{
  "train_examples": 195000,
  "num_classes": 4,
  "weight_standardization": false,
  "loss": "cross_entropy",
  "nesterov": true
}
Rows from block 4, named by matrix and row number. Each number is 500 + 25 x the weight over its row's rms, rounded and kept within 0 to 999. All counts start at 0. Numbers have three digits each. After the name is the row's rms in percent of the matrix's.
# conv: 3x3 conv (model.blocks.4.conv.weight, 192x112x3x3), inputs 11-21, a 3x3 kernel for each
conv.49 095:446523488491548472482476519506503526498486501508522502478478517476482536501527499500503537532516559485479509483478501492528462492500526554471523519484467460487509587498528513497488477470498472514502508466528499479509521524503523482468528500493484528581515505503503467466537473459525502553515549533
conv.50 097:537535515482484516521477542510515511510508507484492529477517471468505454486470517502539519506474538492536510534490495504490514519497491472522485458514545503498469518547498513479472472500484501488543460468508492497528526512516467473482503515459485475497500468457500481469502546514511454512506528508
conv.51 100:483508509532532467508480478476520475513520511526485517452464492515505516484493513515559517515488516504512483532523545470536522490501544493546487517467491479477504470505486524493512479482546463532502488500495474477512460492496522493466444483492477448479519466470522494469510462499489495474512449479
conv.52 100:507498499493493510504449522491509494500494503509490489516523493470519450500485539503482498483525535485479508483475477494505474511498479474487503506525520518474483508502525493497512522489500502493495459484497489505522518486511492498485511482534551487493452526503484511475541497499568517479489500555
conv.53 099:504473469456484528491521514520507507499532489499495511547531481523568498536464447539555489502516520501490461506492467515526493499521519492529478504470466489510462494453545450480524494491513531516493489478515472495516462517510465485531489467506513490500505529474528512521465483510481463532499511490
conv.54 103:509460473500509499524457501500489488524500491494492534458465590496531514524461486495451508490468531504500503519480482512501525501483512522489491512503483497525543538501502470519497519474482489485510511504518536494496528485522466473474521491484540445490583504507495518488506531555520543539471498458
conv.55 098:498530484478481502522454506485527540495490511503482516459569562531488501506487489508459513481490523501521524487496512508506497524482457554496521483496518490514495490480515464486482563490481509498484540496489503477503505528481525540485534545499478507474480521445507545524465502489522533522454502453
conv.56 103:490492522510482505429488509490481508503484517470495481484504467485456458519469512464481545501523547511490503475476517501493501528500505529495493493505494488504548567523481506506504500503484460501486548468492514485481501489488479475537524509515554544465520519508516500532513530482517514489531481466
conv.57 104:493505489497508513463464507496524488484519496497527483486518500534471492484488516545483474482503550493490561559503503469529462496512528543495523568521496508506435569492517498502528486481478498475473497486486501517492512506509508506514489500529491494469515489482523524509508439478499461440542465534
conv.58 095:498484522456522514587509502523481529489521485488527510510492557487499492467512504488509451536456439482486533472491530490492515486505465513478481500532526493483504594496488465507478520527510502502512488504489516505501532483467536488514499492512492508483492482514515520509437531517561546554499493554
conv.59 103:508517504490514516449535471501517498483503529482532483548508503541463507493483570454468479503508492521459502434500486454526524483483518493506464494536511518505481449538524543446536517477500509494456494508486493496518476498507490480519511483529488498500519476504515455489524486488534500513524468509
conv.60 100:516511467517472452465474463512505493505497482498473502512477553509473513518433529461501521477492521518492506480523500469489483442488501466524515507527546517502475494515487486492496556498480493481505542481501494527543481513484511524482509484509484541513479529470499491473531492472503497478469520463
conv.61 096:487559477494550500502432462497515503484528514494473487475536474478538545460511508509497533485462500502524481529467515479505477517506498534475497465502493488486553538552445444539510507515487500486545513508497544472511535493473476481496483508481485495528505480512484569498505517482542486505518496508
conv.62 106:539515544452486490493536458508519526468506479478501503493473495509531496585502487513482515516490572503504549513468506545476515474491497523522471552488518524492448460521508507526489486492505492513484486538492479531504481509483480508527473468509487510501521536558480461534489505480539548456462472519
conv.63 095:500488458527469502489494562514498489542465495513497489492519508523504468514481455506451462481515500538440511516523514515519520515473483495477502494534474513519467508493542488530484519484535500503503494460515526477481477494544525492524496502464483507494504491591481495477485455502497549436557500496
conv.64 112:517511509497494484453534507496491511506514488496523474483513537439498509531477416488478513506527485505513493522503504496508504499489514540490499508484479515496538590498476501499504486501508502495515470494476507512478510484478534509507497542469503467467583499508454520532556525473476480488493522521
conv.65 096:511423491483488515451532502523486477485483499487486511569545512544508502493450579490498502473510474528543471551476472540480536508499494516513525496496530482492509521507510480512500508520519497501479483470501483527522497511528489541479487464471492493528514487458543516492447533482478489484465503480
conv.66 099:526450489525471461572504472493482524517509499519497498505491501458508537506531513529503535536522508507513540449479504503475525514509538496487558486482481471526524503483529503485495512501522494475488472475499482525497497490505514485497481511560478518504506486516504496518451474465460552446494491513
conv.67 090:467487491488491469531497516542539500489491485509505488508534540550498540516561537556496516554503469469500516488480527486500488484586506510542539477499542535505487504447491535503500525513499520537502514535479502493496502493495504497485460512494521487518506488517508468502507494521520485512546500495
conv.68 103:463516519513526531533492513497474508522504489518482492511400521532495506489483500510568513482521524484481455525515471493513508527519540550490497464511444498515514442498486515504522507492478482463541495476493468516491490513480494509528484503489544582538443429491508503472538456458462506484524497482
conv.69 102:460500485460534493454537501485517481482518491487508480530520487527510520519478523468505555512513549492522504520483542514512491499510510593509479488523483506489514491538499452448477520496513514489462477478520460476513468498556479493491496460521501531476514537444469534523518433459454427545517468493
conv.70 104:514521509492498509502512487499489507498498496509507495483452468475540562445527561486495544465482451484465493492514501509435515453486466487503514494468515497550513482515462550539471474467481480494500488459550501517484518514492509529473529449473486499469478486483547550480517513539487492486463512487
conv.71 104:507549493478526480512516461497499474499521481487501506513466480493522470540533501485530496472503502467524481496430505523429509514477495493478531471502500467480494495512460529508458471497467484503501509496522487491515506478498465458468520471487488461474505531527482450491500467465558467495476519455
conv.72 102:490520542490499482497502503487490512508495500506500496479488492466491509556518518500553534456473507496500537485488527552487503473510538497465533526478505480501560465553496509514486483544494509489464512482497501520474485515505459501465519501535453516477483514473543536496535499487472503573456499502
conv.73 097:493482506483468486438518504508492469484489500488488507474536498496549494521492472504498559500481502525496546465493454512520486495448484527491530476508517492531494524462507488477483489483493482470535492508527500478477459447550490512541516470483479486480484470512524533490502568479499481467522525508
conv.74 102:479488494489494484515511513498513496478476480502519515517544537535505477508446513511508534493502507477456505501512513447485511490506512515519536464512502518492523515513518447447496496490497534521487502491504524494490491520509471501499472468493546490499530512507489491464498453478540502503514510552
conv.75 106:521508513485486520502497499522513494502469485501498509451436571516506542511454549515499514530522496510492517455530525519494496510497474515510541489490481474480491525466509448480513506507526521527479514490497497499501483470540467521527499531459533477455513462520509502546504463467556502505499470458
conv.76 104:503482523484479511460514503506503504493485486473519480502475477522491493453497443494514512476532507485469566527499540497484475504488514487502535500494469480515505485530489498488527549495521470489461495495479453469490500520489501464518510449471504485523496491512451521501500446488546514477485514479
conv.77 102:512512482527471501523461546507513523496507508501486485510490495509432528506451494488527520499527507483545542492519500505494516513491468543522509483509522512482442543495508516504504486520489480515537528464465542510471523448534498496485487521538495511518498472493528516494488506458495493459532519535
conv.78 099:520530497547488482538500523490516488513495516516513492493483496499484463451443501478540508476520506501523498463502500493518485481510460479479512496501489535499486448478491533510489524463489504513468509474480476459452510506482497504478500486489471521494562470509544451503533493487494500480532502527
conv.79 104:488499509509508495467497494501501495521484494499493537488489457511496462493496505513497507458499513486537472507510481503486516482491526481488488472454509500556473554487485514495480537514503486483485449491515480475510525518489508512502489512512463522526463519494541483511441485481502511505487511480
conv.80 098:453484507481469474521467533498524509498502556512486487518502508490490475533604545522499490479494505514478493491494516490516500515494493530527495504512484484482514461477517477526474468463482495514520517462509510476500491482482503459526466506462501483524443536509438501503483506493528499508462509543
conv.81 113:500513491500483486489501476504490511504497527512509497533487526574481512590537512489490480485510510448470531507493497526505509509503524496564514482527510523506481453537521479503513514450485489499498491526514515513532498486497478484500499497497466502479450517508483497489511562489490517523515527539
conv.82 096:486504515484516525492490505517461532499528517506520466532526490479513541535503486447492530480532512515504520456523494506452496527462498502474543478521447469457526518505511485503451489487463513489504489517497522525527502480469538492530488488536479514496519486483476459477524531522470539477477520481
conv.83 101:562466499513512519436537494456547486515516491483477476439520451476508492526507511479481558474522465514499457476480499460488498501454516486515490469500481480483520473509517537462511482509496490522504517504483511508499478520515481489470441535470477480513490516442538517484529473462529468491518487514
conv.84 096:479547488495494433484429557492483515495514514524498457470508489569502524488503480471513483488531514498537506507485531504507506492509512551493505527451531487492516491513506511534516488501523493506519504501504491509465518507535479527485525511522459527455541579487545458548524480508553517490541464496
conv.85 105:539494486545509450465520458493500473499509503474482477513486526499500522534522480489459576461456565446444536448510519512498496494510515511518489548480502524461500521509514552497490532510498477507495501495508508487507509449522511444499472497504501441499560463510561444505519473548539515528545492535
conv.86 109:536520461424500505531485481482499512496486514503502500471467536505480502485496521527518514534484512530501486483499508473516514476515493515483513508480493468470499505523533432546505502501504504466506524473515487475491482556475530520480505466499544485472560480510538471496507523519513509537471531532
conv.87 113:463480497478455511501472493507491468484486499482477518532541491554548525531542486468541497486488499483479516487533462478507478503471513520510467534522505507519531545532503501481534491500533505494481504478534492516547477515499490504528527520509516488469510470483472514488497446506433491520462483540
conv.88 105:561574516581501547558529538488475519482506496491501473480478529522509534512513506507468467504470474475480494459489514520475510459488475489542492448529505465484525488444488492481520521484465465476462483538489472473465489510473509538537512475483434498484505505494472534509459509477464540485515502528
conv.89 104:534502488518490489529513549497474506503475501483482503491524466524468453515460490498465482504484573511477488475475493467491514499524484528488534512493533476494506561463470465490528518492508488531498521483490507490500486494497519512482516501475504462540510482554528537466431544454535506497511511494
conv.90 094:538502488525460456535482492505498498503485485500513507467483503491513494502547514475469525491496551506471489464551500509498496488490504473517507533527442503531497431532544520455504522458477465496464499500449483522471469517535537523542489508531420504514502543486535456479490528497547519472515505504
conv.91 095:494510511510518455447484447514503462512502514476477488480550466462476493489493496501480510517510478503516540472506496521486520495497476485515473544465537494488487437492503485510461480458515520530458476497480459519500512502525508467474484511510462530536556465515505555514500538505468531478493546478
conv.92 106:498513514480521499474505499529497482489496487502486471531462505485518525516483522521503482520481532511522483531548459523502465487495446505480528487496490514502539479522464519475518490481477516520517500479483473517483530509522502496434483511539566480492496491449465540412487585532547570491509518545
conv.93 107:474436478489506478481486478492505488507519494501523499513516543539524554481513491537513490493506491493517522477504446475495485506517484469521499484467501502495460528444505513474463495499476511521463494526489486512502482503474496502525522477535496496465464541428490507422519586524528513553518494495
conv.94 098:456496480517497525523483505479467497514507494521504509459454563493559514516506518518503488511506477500493466488460497480497503497512503545470486466499490518474489489510494427540500513501509468498521537495504490526509520522521514506493503481512488484515464500525468498514485467504532556546529512511
conv.95 094:499482470505491515498494514508498503484492516463518526447519520489526538535476521500526532456495477481496473515522500512517496495493517484475515532520472510567498496468490506517530463516505484469507481493501494519508494472477485538508520542484460539521480529533519509474503476442496479473470530464
conv.96 095:504553502485531489485483508519506520482502484502510474492541552442451493502507497492512484510483461496480473476500566438471541503524479526559488471484525519467471531438540483466512461511511502518482476523494522539511490502527484521498498520501513471510525463489504513493434523471502538488517541522
conv.97 108:529491517498513486512517498471507504484494511490487511507492439499510488449507479474483527497523541488473495506466513467496520504513509481488529512473508488472499486509511517486516488524475505491514474475496474506532507515480520480460466499512494484462482485473493535518553501488532452548461502496
conv.98 096:539496508519509556502546525487505548496518522500508499496465499514479453523440472488558511498495472526533484450473558503481573510470498500464493524481517506508497494462471552480515480457480515465519520481470512533476488507533471446461477484465511544464571536477509470503522495493475495499477526506
conv.99 105:470488487488526486553495519494497502488502509502485495524484554450468492515457461539525485502524517489494469487469512496514500479527496480504513459504516464495534474480488526522497505517507498498498516498517484463502525509507532514514502520495527511526510557526472491548627487444536481477474499477
conv.100 088:493489452481502534516482518482524498478503534476507494507493515500501483523515494493483517495499527482482506475498496473504494499492520514485479492505451484494490458496493484485475534479471508532517494485496485468470519515527492497509491482521505494493524490469498455483444519498488556478490474545
conv.101 098:509486525496455492547435498509509480486487477498473510475464510500452452479511491496501517534535469468515485494500473492508508504525503478501474525495510479478510544512456497482484478522467500492480477501525483506546519494489496509519476535518534515478513522543481531546523474530469518558459474534
conv.102 100:485502547493519448497467453469528498489512453494494512477501580446495547468496489472472478460489508491554540496485495495474482485483478486491451451490533493488471421512442499523502464525491503508507516508494520447522504526474483505525493474504459525445470530535477482492549539549516495529494472572
conv.103 100:533504506483522518505514510520501509482478484489489512476541566505502528532503529504555493490472500504465483532505499480490520504506466492499447527497446522503507535533495508473446492484472505510512469520467511455485515497513497523492515508447509466546544477501520494473470572455548571554474469512
conv.104 092:508515536555539428515514518509485518493482509496500502544477571481531515524477498494498486467503462491505506513515462460504470527509507535481474462526519533494502468479472479496454519502503462500491502519527501485510487498480480498472484493517461456510500491489469518545501572560515495517486527470
conv.105 088:487488479506508509498522477543491486502475485491451531485495507509555493567478483461479481508513501514515453485562465492534465506452451495522502524465464497486454508560499494504569554521493497505477490516503487476504508497501463471525542531481506499491479525468510512494506509466462546577478566530
conv.106 097:500514542462526524497532491480514509489497497506511511564461478519498505525507488569496492509490486509528529466467494514491483491534486542517485496515541505505515518438510492526526491504503467485503517495527482474515523493475518492506496518526467536529458575518498491488501456487511537533494566548
conv.107 106:508544506530456513519549473504482488501493483504482513511499535453441495508482486500471514492482509522501519491466486517490471505520497504482480551483521518507532534533487509541466483496523492488489522483461540502525483497507465476463504501482537423448501546528539521490485494494449469523525516524
conv.108 103:444484480468507496488504493513481517504496521495494528508532453501461511487496525516499515550553468547534488474533492462509493471461503523490475504465489448452522471500559467490487476500503502496501499461531519510531507491507525478507483511510525518502514522492475527511519518499425486528502493467
conv.109 103:486495493478476500500478497486497516480479494491494502492494440513525480523520521492536496536496503455459469563512499487487458493505527491500538509488495527500567472502498481477469535525514477476475502489494512496501505531504477483484493527483504490540505495533521495472548509481481477498459511499
conv.110 095:487520475501494485509471485497546466495508497522490494450501478471472450526516499566495508491463481507539533514575486504508512491548473521481486528490515512510489492517533467543487486570484508499487531492512500467475524484542495508522497511492522467468480484495493502506503440450459546529526481521
conv.111 102:481470547502446515499518496498508523500477508488502489521477512468511497457479524524482500466502505476518534467504516482482508501496518454501465480480479493488534456593516464452503547475508495484469465509524473523471502529486487503506545518475554534490499513477540520511561528501539566490481487461
conv.112 096:499538483526507485523581446521522488511516497503500483484464529472492495482523493505513448524511497507508498490476528524499516474478508519523492502447519448480455530479502491487512483466547530504466485503477486474495490516520486502519493507475522559559495439530463516498474506492506479488505499468
conv.113 099:465474528435516465502515488505477463521526500501496495475533494476573481520507548524474494494507479518497471542447519509486520447493478510516471503502472445489509565512523473517482509474490513511483513499486503536537492516494484470428480496497504546524445521515494491504522473534518527475464537589
conv.114 095:518488513521501488457490479541494518478503512502514513538535510458537498512487496506516471563478471487472450534490495480490487487515482459521492481483530538500498479545557517478487576469493525516490496476500482513497485504478483517553480483504538507519500471504508485500466508528580519541451595454
conv.115 099:480525526504505497564519530506493498529486483520521498493491468521493476460513549490493506477480480562503513500511470470530485522528473494522495478476513529487497508522561531517509497511463508488522497512485523535495523500496547446478474510523458481480551480487527525481458454457511478556506543488
conv.116 091:551547485487465600515466463515498469526473513482493531452465527516505464518522464489489509473554536467503463526473467517519496510491522506442450493472518509471516519570428477511510485459507483506504514504499485491481490490510496490474485518498560479457463507481460447530503453431516530515471607527
conv.117 102:465497498470497453515505481504502487505497493511520502512497542517463535478516480569498459539486407529502510490499510480491500489509500501483518509469486459501491526417586456545437508470496500515485500501509502512508483494512515495477543490466502473486475526541465527580489443513496560510548499449
conv.118 095:510482525497471517506518542501505480499507488483478478480490560485525487479481518495488477495512477496523520511548488500462504495466518524545534489527533504465487487552491493475520513536507535488520507490477502503498518507568478500518519483497505477504518468546539433576520496438510506480466484542
conv.119 107:539517547523529521455532496499489518508467483501496497506512472504512504514491484478468466506526540511505482462501505475485490484495478477494505496528469508531495545474499559497503501500489522492464483496466492488510513500475498524526499507505512479517525504507476506531508517530431452480474493521
conv.120 088:514503484489487495494477493502522509521520503469494479498509479504498505503474490504492495476492504471526471508487515473487498516523525535516506513483506503501498538538497495503512531518493510502498479475451482478502473490515514473533478518496529511487497477529475510502518501477522516480462538505
conv.121 107:522493506495478498474447465489520504491500512485512478454510511507513523546501514482497523456517530458491502459494499482495501494487526502491472482505504510490505453492492555493540479504517501515481497515501510492487526518489485496514488462524504504539468495512500502514519511486482483465486515497
conv.122 094:500508501503459480534495474526460482507485480507479474464536508464503514460520542488509494468532502497510508545489486496527508494478476516486516471494530525524454501511496470449469522468528517514467477500508508502497492514522469467522508490539510510473507527551525544406447454465511576516520490465
conv.123 112:450461488457483447452514478499485496493502496502500490496516529523507534508506521548499494523507473499507502507469513505476485506532494492502502498498508496476479474551463482443507466456501473503509524525493514501496518463526552486458509517474517490502528433529499461502524497452478540498497543527
conv.124 098:526453504480490524464489524504512513503514494509503504487497513523499516504486506549513507540515506510511511519480490501484486508491526507509502513521512480503485473490508525471484494465500502518503531515513481516491531502481533540520456517503519537482528516472473488477536487489496515486518513540
conv.125 093:479510557526522501492483523504480505492519513499487482548507463518501474512450486483457474544483483511516517500491490515479494496484516485503516505506502459488479508480509530481526466526548497500494495521490506478506503476561503500456492470480470535483466496516550560495522488511520539473532492500
conv.126 104:453523497498478516484469549523528517479514528487503522508521540504498500485471459491502516519541499551521496526508501533495510488494522517509500492500479524515452486505467467529518487507529494521505511526507481486488517485478544552500472461453461458484501585516536531515517542529485540528485531462
conv.127 093:482530516513472491514474506509500499499486529468490521508523452545524483533499462483518561495559529500474540521449500527518499498502479522492490463466493504485486450515474463485472531464500535516521517540498522481496503556500452530495511493519535513482477487455496526431472534496518572530546502520
conv.128 096:507530562515530556486531520489500533498521496481494492513448505518490517478521490546500453496497431504523486495473523499476523507511479508544483517498516498471436509489565525511478525534453494483483501509490518493524537519483502495452500506489461531511570501497519530532469513508489483536471494470
conv.129 105:534499530510475483469500519505483498496514526507518523491524494516477504480458491535557491511516530543516478502505510455487492520514517481508508510498510475501518524450539491478543488549503466515497539475507505522509514477524501516494521540518490581608471487473491526509547558467479529510527508497
conv.130 118:496486456480460494484474451494496508501506509489486485513491474509484524496539533492490491512518505509473483496454500513491484501490493506511508490504495507511504524496492482533465476484500515500502501502529508508509534535519510480522498496497479500541480482484551403484488565538639534444518480491
conv.131 098:465529504483505483432542433511505498518510506488481487494505506442521571512488449532501488513512500523485510498499514551539509499486512493481522495502498533509471462513521519476499474505489495489509497507524520501501531508552494502512460484491552490547512502551552543503495509503488452563499483489
conv.132 101:490496524526528512490480450482512486502510497503499469518502593490505512508482422487498503510483508496505456488540491450500530512516472485530481485475489503495555509558542490468478546508518497484530477503501490506518562545498517483482519500487516498476487471487486554498481470485532498483522480469
conv.133 092:474473454500540558433554499471539478477516476497477506535513467470509534493463522503503506457505504534545480513483520497511543505497487468479504515477505541534486522463513519514483485476501507489460469485498504497528483531514515495504511492528504491528485456496513553549507491468483484434533469499
conv.134 102:483496484505478507529480481514480490496488510514512523495537459486487482557494475497536523493505524476511525475493496452487480501491450497516550501499478478531510521523469504511533532479535510474474489496506517499502509496497460532517489514506511531495494517537514490512499490485489501446536496475
conv.135 101:493450491457488445497539520505512506502502468523509520493551533550566506485460403477462552486454509512512516501550499509533487496504506489508502508525476527560555496487472466481492505498496509525515509522500474479509484475538492488511509507496492482499480504510528523535551469431452393493552453480
conv.136 099:467496490525496533487515468525500484496513522498508500522512467484458441525474480509480490505518530477516502567482506536523480470504503527524466504558492508440524512555479476566522462437507502465495515471479506505475515545495474526476518477500497509520479527518451460526505455519503468485549528465
conv.137 110:483482491490535501461501510490502489510490514492505504503509473503517443499494450497515593476485492503494454478470516526488522516496500477468505478444485544509463478454496557488473489529498553478479494508483479477516503487548513458490504527492491445501502472493477489491561595520480464526489539527
conv.138 093:526517479512473495485465535519491502518493499496495498537500549511466531505509509505473477503518496496514514484558527514498482510507480505496496513521509516516457509487582502480478472421533526473496513472465494520496512507499471488487476498514509483477486514555509529500491477443444446461452467451
conv.139 098:499529480481527464512542479490514497484476479495512527495422468487457486488515511520526467511493483493490526538477506473515523495480517507492490502542465469507468533534497412522494497477507494487500471500505470505489511503476496516508494492481521465490504517460570476494453452510444513495493503447
conv.140 100:535495484543504479531501484528522507491496500485490492477477532439529461502445465518505516568523555502537498507482494496491475514475517479468498488549518480485453493507464508489484514516527509524531488482481474510526477475491552521481496508529515563494503525497500483485487530480500435479486500515
conv.141 106:512510475474536482468538496489510523483504497479531502421443481476423402474477523509481502523508510497494506507473450496492521490539505475513522546488498560495457565454493534496523490510520475469501475507503487522514485501489481552489473519524526531489484514486432542495482465551455478499491493560
conv.142 100:537497505467524527534500459495537530509465494525525511439484519503503556465509512506495518482505515483495496503473482485494472499501498535505518522465486510516534457503551489484512511499460484509469510506537478496507485500512500500523488505510540561486539506490485529514486511486480414525511508511
conv.143 107:504510515501499496513521505527488485501513493504501495535429529544472485527496499481481487468459468498482467525522513504526497477529484556481482498475500525470464522489515506552531531547489480506473501468464492491462486497505530516503564523483506475512498489488499463531522520465489505440527492478
conv.144 100:535462520523480521491555510513523491492487491501490523482535519507519504484464513522557488526453513484540497524557495460456474506501512494502529498456421503563506497534488510454495523514518508477465520529491499497479513535533506509477479525518483514564549454510464519515493559541536532496496483509
conv.145 098:535547485520523527511465439507511494500495475517497520471493487495518494538460513492476505455500499499526520509453479494523490467503525516482519509489481483527550483506510503453507476525528522492518526497446476520524499521535482545533484502515510517503498506524490553485573513496520494476516515510
conv.146 097:491501516496485533526467518486543482503492498505500541485506506549471474509505516501480590486517474494489471429523485504520518496516488499478475490547524499491485494500532472498521533452506493514490515491511524493503475481514474481537524489509531523512470498468515485516569504454510493484499466481
conv.147 103:495522485478497453518495495498491498509488491533544503487509523509514482492535471554510519499491484507504481549475509488468530495525494494503481509490543496507495484497446496508520508505510511489504511518495476515495497494521506474485485484477497486549496551514472557520432498542498448476490532525
conv.148 099:493528506535568427554533440508502531483505489486482489498441450532519487481487465456488508466481510487530463509441460498495478493486473580464511479507465499517515515510471488525514476497514504509509492507465488493495471497450470485486480489494570479516504508480466496538512484496545456535517507483
conv.149 109:481476510475488495495477509467518506509487499524513514456504521490463554496475509506442526588413522543460492451507450515494493493505497470543465556463514515509517489457510477507485462505500468499508520466531531492524479486484531493499472504498483501510534500477486550496487482470433491504523495454
conv.150 100:517514505472510457454502453500483495488498491495503488476462499509568495531494537499486506516492473536500461513500499466514495477475480482483489493509498488507511526489497484549513485499473481497476495494444532488499505491510494510498518506478471483472514503524485455535542484486473430483557462444
conv.151 095:515511478495473467431460460506505507493509508508494544512510518539484473457499467491552545487497590495482501504470502479472511511507518502484512525506521502517491452445473523484525524481472515490502504480495489473504484500510519502491494469452525481488556458458487496536468471442509499485520520486
conv.152 098:452509521493527491561493510501490510494492494521479501537567502486488507507508504485564514462500469486490518501512520528542477507517504509502522553495501505520504542488515485519520513505519495522496502459549507508511443504454482480482528504491477551500465487502504498515518451511506492494478534464
conv.153 098:523494519442521488461493481480475509466506502488521495497537525478508476455461507490457480470486511499520497473469482482507515497494497460496451546536504504513537484523488508527526482538450502474511514493465517492513495485521502511506531526487415486486487539498553500488474489485503525512514498517
conv.154 102:476486517535514540436525514497527463489479474505508464518508521503493456483521458510511465498490480487497505470510470496473481517505504521522509494499523530544519464427519539539462553513484493493486524536514471514504533506512522504472516502479558472518517455487475517531471514501514476512540474498
conv.155 106:563543510512557513457454547505507494496496504496474497496535525561480456500503473499546472508533517516467497485494497518495483510497488483472489511470510473520509500429496521536515487480495511520492527503483510491508511472539496529505494542497508516495509506544491461502488439516481567481532505445
conv.156 099:480499506482500539496517475508500493498517514496498469482517489500502492474490482522515519473475461502489494444549486499487506525522507533585465473510488499532513495506493524474501516480494480495487506478470493513491493471539519461508517485529523558462499464494496519541489454487471529498464539509
conv.157 111:479523482471481495516493530469503508477517502496505483468506464522479530487468497538569462481496483516479497461505510474498510495477493495541480481499497514481504486478494488472520493527501472506508506485488493485492506475501563498482526549521535470484438424555497489497424389556476506487510504528
conv.158 092:500512521527512473512504486501496493510490511512497514488492541499495463513488479474492519461483533497518511535499476493478514486506480544446491539463477484494476540502507480485497459473492481515526531506519477512492502465527489453510478466502510498518509467555486438518486554589477518525460480510
conv.159 109:526493530544483502507480484506504494483506499524473533511493477473500523441483522498480480490439507489505479491513511464504513502491491501459499503482510514498511500494502505497546512519487503460499490505524506496532494452521495477513503479493550525483524500505522467540481462510484527503518499532
conv.160 099:487482531557519518479504470496490497509489511505497504446538505450506487498485497529503545535499485488468476490465501502490501475472470511453474538472484564460528438503461512491508547462491529502500506498525492515481535509496474512514472481484467528532468493454485493470545496512441475552498497554
conv.161 103:499483532514485519482535477509503484500468492473493507483531455491483502455445498506524514464527522517552429537476534503471523498469500463519487500505497511438525473507489518508508529505485479486475515480519484539496483512506548502525506551490524509533444516508504502521523472507557494509451487461
conv.162 089:460479488491509476508517505506481506513488528481487504486509497526492484516457491494502529527516510526466532494505450500512498480477470467502489533453469492490534547523515526441511489513512467507475502493504517488524512515507516512561470542509430474507520483524485470571526520480525512503476501529
conv.163 099:490491507491484492466536521481504502498509534498526516518508468412478505459478501491541516498542488505483485492507457495521473535477541523481499492508492531488493465454568535535503521504476493503465446486518498525533513536530491556519482511479458518492471521481517554532540453498484536571512457471
conv.164 097:500505493502525488495492481496489504473509471499503495506456497476526493495488501471526484453525490526531476529547522485485500493494521497516524496471516504507509482474519480471505495477490505489548494523481517505504492477572517519526461510474500481429489478538515472546461517515516522597479490547
conv.165 094:493466463503493494470516496479518472474535493492497495525485465494535497464501439514511504504524507515535485478502475513488495491514432454505519491504472505505495535468447473499457458500529507494520486501540501520492491466467483525497490494487479500506482508510452504505489575508442475500544573513
conv.166 096:493502509506542552463505487498510493484508484481513512509527505481525518485520516504499505510510508471485509523470440503481486462506474458480467508477484461493497468526480544480476477500477493502532458528487513528512498547502487526498507533485487521474471469491494462479481532487516538515548584484
conv.167 105:557453488515506526436448525499518485523484494505484486478545597466507453512511510484481481477523502494510501467478492520501513502470487512474492545503527497477468534450487529522494493484485507477513464499467537514509478521498498492512470550525442482513530574499520502499493465515491470527549509489
conv.168 108:455505487483489474461455496526494477504511485497467508566601545519491487488477490530419494496495534492469494511522456503500485531483492520495475522487524493486500474479509527524522487528503516465488488471464460465503523480476509506487493489464462506532457531519496496485515533558564460524482474523
conv.169 103:505501490474464497459464534504483472509516508490498512568429421513526503502506525498523512499507491526500505516477530534500506509490511515443493547531442552563480562474512476489467494517528496521456462491506493514511499532519510530515493505498532454545473506534498495500476554482505551494472502518
conv.170 092:544490501517537501529489497493514517483514520474510484528517533498486531530514488468513480467549528497471481483479462511510531498499503517488505527476512473521523468503484550507524467505506485505488463484489510499504507528524493470535508497503478538504512504516533512508484460493477504510487495547
conv.171 101:470509497506534508504484475498479507486500512501498516499482485469479437507533509461488564476503501552483478464455513484480516507490507499493540469489522444504489530476478488510536486469471508501501501487478488490499521460518489503481499490490484527482510536499439489459526439476567522447647491488
conv.172 096:501502541541456543513508548492498470499515496497498505447517513461501517531451494475504499510515524511531499526545481489514495496514514469491468528504501487510513454480511544519544518490528499511475488504489495493494490484509509521531465487520518512492525550518527506459481548459521492449494482501
conv.173 103:510554470555547466496522465486504515483511496488489496528454464501460574463491525537550476513505489483503535495508515478504496522520534520524477449478508492536485472525486472497461501493519516479491500483520493486518533522491483513513509499473504485518456490463467580513573504527484545512529511492
conv.174 102:529483509527488508535514493474496480507481518505501478474525533476511467451518567532454499510507512499491518483485498517501496503483469486493552525486558520484481503473517554500525501497522541483499491502498470500487495499532515504512515492472514511466480532526511469510497500515482491476452507438
conv.175 104:497512470514486432527476481480498491490504518517507518491511492503489517451505548480477480487470523466497505481482473510487503522493490489524510490499523498499561491469504503516515521477473489519493527517495486536523477515528502487514488471519470466524467464519447497491563577493588567506516486475
conv.176 097:468519486486480482448472519487542483481516503496481497467518522501489483518516534536520526512539529462474479510523487467517503523496480525511498497546506520505507476481525495527521483494505463510545457500509478526480520499500476489476515547526552469508483465511472510446458516545468542469532508506
conv.177 097:501491512507469479510492480505504475475514489502531496517518463509514495511489482498515510491538535479511539521471480503479490508473554491466499477495487484523488499520480467497461554466485509511499488491515490490524518515532472510488504468484517474446470505524471485461562530540488514487552541580
conv.178 093:524518504477518521514505495506555506505511460481487465479539485498501492510569476519464503522527464478526481463509524499523527494475473489483521466517508502439547480489478478513524535513499501515530484489487482518511493493506530521512470507476508449503479525474456481539565510554504495488523532517
conv.179 091:503518517492468479499513523519551498501504492518479483494496517476508478553526482548501504459493510481491495512514462484532523502501491524529499501516512500468502468536476502455425509470476511510501523482491492495493486484516526497508519502495485529502500486448506463448523513512453545497462542487
conv.180 100:501569475472527468446449480518524507491496538457502512460523480487501518502493541489521496471526515496541523566529476450498484501530490502493505504515490509499515522525469498508497490480443503499503502511536534473548511511495512527534506499463482502482501513536456524506467537522528535495468467536
conv.181 097:489502462537497512549461525502507511502479494496488504486474489502494507535467490538476538489517526527492470510469573516441542472531514537499512453502485484510468547465523481515430507487513496532471489501489496479480499428508459478499537495471529528584513534453435442466461494488515491529469551457